{"hop_length": 160, "embed_dim": 128, "encoder_depths": [12], "encoder_kernel_size": 5, "text_encoder_mlp_ratio": 2.67, "text_encoder_head_dim": 32, "text_encoder_fused_qkv": true, "text_encoder_parallel_block": true, "lr": 0.0025, "batch_size": 256, "warmup_steps": 3040}
Rows from block 4 of the audio encoder of a small contrastive audio-text model, named by matrix and row number. Each number is 500 + 40 x the weight over its row's rms, rounded and kept within 0 to 999. All counts start at 0. Numbers have three digits each. After the name is the row's rms in percent of the matrix's.
Before each channel's rows are labels from the 100 clips, of 14848, where the channel reaches its highest value: "strongest on" is what is common among them. Only what is clearly more common there than usual is listed. The data: Morse code for random letters and digits, with fading, noise and interfering tones.
# conv: width-5 conv, dilation 3 (encoder.blocks.4.conv.weight, 256x256x5, each kernel summed), inputs 0-85

strongest on: speed: fast
conv.25 091:508442482455506505465490545452469519445499498446493457444500507396486509468473482507489520542508420546465529505486467480469469458495522499468548477543423480470555516494511478415504474480444487513440489479459425459529503503501450505527333460494443454460497491

strongest on: white noise
conv.108 075:467510431502500484471509568561532520490495502488472446569537511507502482501498468550474498474491428474447512492480597526470504429567469495464484492474504559498491544509436481567535498509475487524502499423511449486540481516485513579498469515516477452474540517

strongest on: tone: high; rumble; the character "z"
conv.59 095:463443527505463397447455467448540475491397545472424527454434493516491525516452409441541421532540546509545489421422459524491503535494444526472511489532444449475536510448570574484449464510502460479470471523444479513563517482453475462465596489472539471411434511

strongest on: tone: high; speed: slow; mains hum
conv.194 106:435445468447469477497486557493515530481473488451437449467431478446498485472419454504505502519515470520519443473474445497483494424524464508472515488497458486426516506436519492451514507503462502450477460496446415446535505518483461515494469500425500478451484464

strongest on: the character "i"
conv.158 098:528481427530518514524443508534527541491492531483486430490472538455498530532483470466471495461490420452337514511497448512477466463476501473415562467547430465478514499477535482485484460497427455472516443432472447534522478531519502502518470476505451497494510450

strongest on: the character "i"
conv.132 107:437503439501474498502482514562515514484498441447543424476433481475588469485470500506507493517483476518428487480473451568452491439475506471515515482596461503460516486492542499460500503508477525449494503451454474502514478508507470518484502462472444458466521481

strongest on: speed: medium; white noise; the character "i"
conv.65 071:490473521510455501486553529552522544486535620410519509530548503408519495513369518491497552535524479493476451482543527519482505512603517521493553440561460529542473543478546466464491525494444495552472520540501499509494533526443411497454355506393514483496506467

strongest on: the character "e"; speed: slow; white noise
conv.183 122:453494509493467462433461528517461548446486513399485455470506500412531479522429454506509532507488434528523467464494491484514478408514516487495519453533521516472489498490500541451482489507460515482453486450450440481501516536484438546513505470476504451434508436

strongest on: white noise
conv.83 102:498459527509506517470450557515430510427482497453485513485495506361468456551484484503482539517509425506470507534479459478486452446447506446446557429472463496532538538477483489437507513538357468487443410472501453456519460528534429582516511445515502466497511438

strongest on: the character "e"
conv.116 098:536436473483463462551541512468541426491473452468471575445527471471526415532482494487493465530529505522521478449442444520429526528431456502515475495563528458550468536488531486485512471531527530544510480555512516413540508427441504547501497516511498501505463515

strongest on: reverberation; speed: slow; mains hum
conv.169 075:534397499479471487483487588507493411484512488482441454469456473482482523526448469500527468515503431519459474491469409468524529478423481479470486451460470417485502540458504554425528496489430494469538467497462405462538486483487498576498446510497475493493477461

strongest on: speed: slow
conv.40 092:480489504427547488557458517523488556494499499566498463511504520487497481528477493510470489528464478520466483485533474369493517450544498533479532545457479575517567539494484456502501477480459521481441482474550483487546480509486551474444446501484531520489568516

strongest on: rumble; the character "a"; the character "r"
conv.252 107:426472530507470453467455520485531532492466550405473476484448482500488517490403453470528514525481447517459495466504456499481477496514508491443529484552455428480504503494558514486475464468486491415445419486503468495507497517490496498506491494484497481444491492

strongest on: tone: high
conv.201 088:495494611525542489467453527514484545471506551424493511491487521458526478470367471517515470533525432497457475467490457475533521522516504461457561426535476468463515517435530476415518478513493451477471453499415390508526480523509404503460511507440461473439465431

strongest on: mains hum; reverberation
conv.122 084:471530549497498538499506505534484534505554597464533445491509498408461544516490513538555507554479478485432487534544517598390511441515567455464538468443446469504498512485554460385512477538401506477508486467516490522530455483483522443496488463465466523538532468

strongest on: the character "a"; the character "u"
conv.172 110:511435379426503502492498551516502539516490466532459479541478476516522465470494471521427504418457459528506516512466529463508498502506443513484510514461483547483521517512442502506515486448510487481460489485485433352504495495510503518506481515520511479498497500

strongest on: the character "5"; the character "4"
conv.113 080:464438451457519469477494457509545511592475516486509506519519524530596468481434494473456476449536451531459484468507523422569513529534514500522486447521532486512524530480514453465488501493593498447538515484547460504498486488452506462456451491452446488456509479

strongest on: the character "e"; first character: e
conv.15 109:473486456497497472486487532538498528449495476473496447481485500428558456517424473508484523485503398549478483473491486522528484444491514487488525445525496481498510505478498532442507495527438503475462480453459458450512476520460434551481469465470467424436508441

strongest on: rumble
conv.120 112:523445587544498535449479509508458452451540554422506473450470446406528541531543505499519498544524454469472555526476443559443481486455531453474507469529415498504544518515533503410510479460432488510506469485443453492516463474525492519542558484547504476517494451

strongest on: rumble; the character "a"; clipping
conv.250 091:433485497486446507462478556520535522505523546402463413519475512526481521478385489510500503489449492477452498511501480506458491499506495513470498474558464442468461486510527487495504475488542464441472460494504454534488503523482478511485512521482499506500499490

strongest on: the character "x"; the character "k"; clipping
conv.11 102:513387520454512494470449516436506539454468528459401482456461514470445507471475477476489478499535437535475469493473470438554475553452467456434514469518450457496497515482536451467487482522521426478421396536486412410530490490493475519483514508503489476490483438

strongest on: reverberation
conv.36 125:483420509491506491488459531509536518484497477431451459482503501459499476494441499511482511499511400511431452488508474439510487483455503489472521483515445478480494524428514476490512516511446453500420462477497449445534485508489452527492538486459485488477504465

strongest on: tone: high
conv.45 100:491447482486504501518485528450502516486512565462432507542490550475516484437431511497433562486491466518449458500518559426557488556521453533460546482540460518482493530452512437521499485491471465476463449491508427465543518496483499485503429494464512496479481451

strongest on: the character "e"; speed: medium
conv.74 079:464434582463529506510473468453514517504523517497500484570510503443551490511428467484425595509443455531454492524490543502537482513564504504485482480541396567488488508563504359491441440465452416507519480460517451477571492489509539474518509482517479483550474488

strongest on: speed: fast; the character "i"
conv.49 114:444486466499522523480456566531506527475518452491496476426451519460490466511440513560482517509479411503472497520491424529521535438410510505464535438489412429446502506468521486382559521508458490446474450484451418497511513519500412510500448462497429511496502447

strongest on: tone: low; the character "e"
conv.8 113:463434414460483471509481516545478518453480480437466471463451499414485487485413452496505473531501416504470484465438493492509481446465487455459561428522473491443538532501511496441509478459446510482493467456416443483542458507446440502488457425460416427449504445

strongest on: the character "q"; the character "y"
conv.56 089:493426520465441518475456525553489492417499520435476444482469467440455518457477483495494492544491430500405519508473469468501474449557517487447520475463494499460513489516499437468498523465420531520449435412463463494538502539517436524517458447478465468514515468

strongest on: speed: slow
conv.165 098:409527548490496517524543530538481508455532508496551473527498508413493562541459544502587528572459482509517510482464515515525487419519518479508508465473451551497566542531529580478508482451437543454510507499488523486566483519464481526487453495514524450543502481

strongest on: clipping
conv.205 098:475489369463485499521475500442475500482487445427483495526523547460542443462475509531443531409482469547506473518509486471520523489465498511499504438523479472497489511474429459475503518492533506506495497458518504398511493498516444497497497440490436486506478417

strongest on: speed: medium
conv.162 122:482419483449464506442469504462451434450489433422469446508526447459433481478476481508454474495492450527490504515494460457485515479474511502466445473439447511525512535497474473447528512476461463526460456490518465404500506403506468522495517492540471476531470479

strongest on: the character "7"
conv.155 103:501492486482538517530463519520485546448518488482499431519488554411475454492467496543474492491497380510489500522488505500493520441480531470478530416466416538456516532481506510468521503471472458478492472456440435441547480518550445521525526479490463456497504402

strongest on: speed: slow; mains hum; the character "i"
conv.31 108:487445421453492453507442545538486511458474496407468496543521526416499512523489465520478508470507444478448475457466516464497489470462457459480533426469463506504508526497479494414512482502421460499462469433495485465508455494473425544509493449483457416450507416

strongest on: the character "h"
conv.86 086:485385389443471481528466552538511506504452459482449476511458504504544444496488458512457505460475484521526497503413478488461480487476442484484535505501435482448518522509485541441491497497476490488492490508425430388525473517517494527499512523468522457473476471

strongest on: speed: medium; the character "v"; the character "3"
conv.243 095:523505375469540490507491545494495516470507536432498480539504523470488464466489497516429537469492425530490458500513537444566505503543505517474520462453393524493503530471510457512499469509455400507403460481500463442527497501503460502511456500482516444480487473

strongest on: reverberation
conv.187 104:498436463474473505466435573521516430485493484453420495498477445414490524473490497526500486494513426497458498509492483510492520473443469494452456468469428452478506515446505445424525545499417469476487443491475449417499501421500462563493523501489505489494502443

strongest on: the character "n"
conv.94 105:474437472476553492468494511513506519465504512470543457504504519402533462533463465505521519496510358577459471491475491496532477423461529473484556473541463550494559524508512572444488480521424479505492480442482444484557481507483458556483498459503459444468519458

strongest on: clipping
conv.221 116:475449438460520503510467557497545513490494503476486446552497546433509542505487495550488501485535410519404502502474525477547522437480491486456529428464446484499513534497504485422546531470469447504508457425486479439521504499493466566502477470509433464492504390

strongest on: the character "e"; the character "t"
conv.133 079:456445542512432457440459547485529511489421506449427424490459443526519485463426403544523485489512509481538497467446503557502521463531453491415495487524463465480458501458540513505524480522495435453456396500450444502515510515501475537506548524482450500444468474

strongest on: speed: medium; the character "r"; the character "l"
conv.232 085:523417521554488463481468571541528451473447423498348422484506449522490494518519426543542461475480576519510539480465505544507513550520452495456527492509402485498522539484490594525531481585446383454468443512476456467576510494487511578484562528531497480471495495

strongest on: speed: slow; white noise
conv.138 091:512529523538526555482539539480474496468534559485481511585525546409475520521489554534560524545473466558573518567507588502564497425577499548486553462440426565493575501524474529500536534506441461510496499499490541487515523510504452531529451463558524519544497447

strongest on: mains hum
conv.142 112:439475499507485443449467502515489520492471535444469498508466513476459503486325457494497454512524450500499451431495484490528501487519474485484509418490482460485526525458512458429500472493515505458477472516457435506528512515425439481437464501433465467434498454

strongest on: white noise
conv.72 091:488517571489501470455481487498530475493497583507543536512508448491455524606435466433523518530513565485544481472515478511469495516509549493467527528513480525544517522514560504548448453540472457511484459561503529570528499540477547497498525569480581520505526551

strongest on: speed: medium; the character "u"
conv.22 075:478513492471511467522492521514576499518509481528494475472461494433512494467456465505512517548553447468441468446490530546435554506526489540466524446465455542456480515485577476436517443521474397491547525480464402515506543493477544462467396497418491525436518435

strongest on: clipping
conv.29 100:429490412452483480495483524497481542461488459387473470481484520401538456456450491526452544458527454531486456490500472471487497443529494515477536461522449466465502485460462481450505496538446498473485459467479492403506514525463448517487546464455472461486501443

strongest on: tone: low; the character "6"
conv.115 094:434420481413536448515530535556532529489467483477493483523499508449467475509427452520503495517505483566531486449499525416515536515559472532465541433452438552496525536524526489469506460514486458456439483516509488438536530491427452496418432499468497471452519464

strongest on: the character "i"
conv.109 097:514466402459484516467478570507482511474498501483478439518482470416511491489504510520461490483484422537453549543465505501486526420531484517446533432407462443473509500506478486422533500489408492484494454421480434473501509510534462534505455445543471475480503444

strongest on: reverberation
conv.130 097:487417406438540510527494532476503538478494460470443511505482535464480478477469485512460510511495477531442490496494478408562515531458436514440543471469493514489549535486504465483517506478463487491417447479507465389544494499513472519507346488484480486499515471

strongest on: clipping
conv.228 108:420441520470489458493415494514554540513464507446441434456452518558485504495399446460489472484522461481380510458494452500469479468507468487447525493533425441450501504503524477540474468509488487439480431454499430507500502506486526493478508491493464515470513530

strongest on: the character "x"
conv.180 106:479499406493458478510492552550525493478488517409511540513499496470481468524397471509449473463483479524518458468484467453447515516508477525479517462511493496492470516440500445411524479492550484512474454510449487499494526534454451482491422496418483465460477439

strongest on: the character "f"
conv.246 089:451480509519516482496508541562560519483478500430509436442455523474459542487438466496519462511496460497385498461492442515457523453504511479424509451531484470478519513503541469460511475460485505447442424454466466499526491505462464502490419481458413488458534445

strongest on: the character "i"; the character "s"
conv.163 095:467474477476471500512520541553485465495491425496491367485470464415541484479458508532545497523478424530483492470455509563491515411470482494519474455525399479457561514495509533484536519494409510458490515446476526436537501474467473536508486457481456455472539500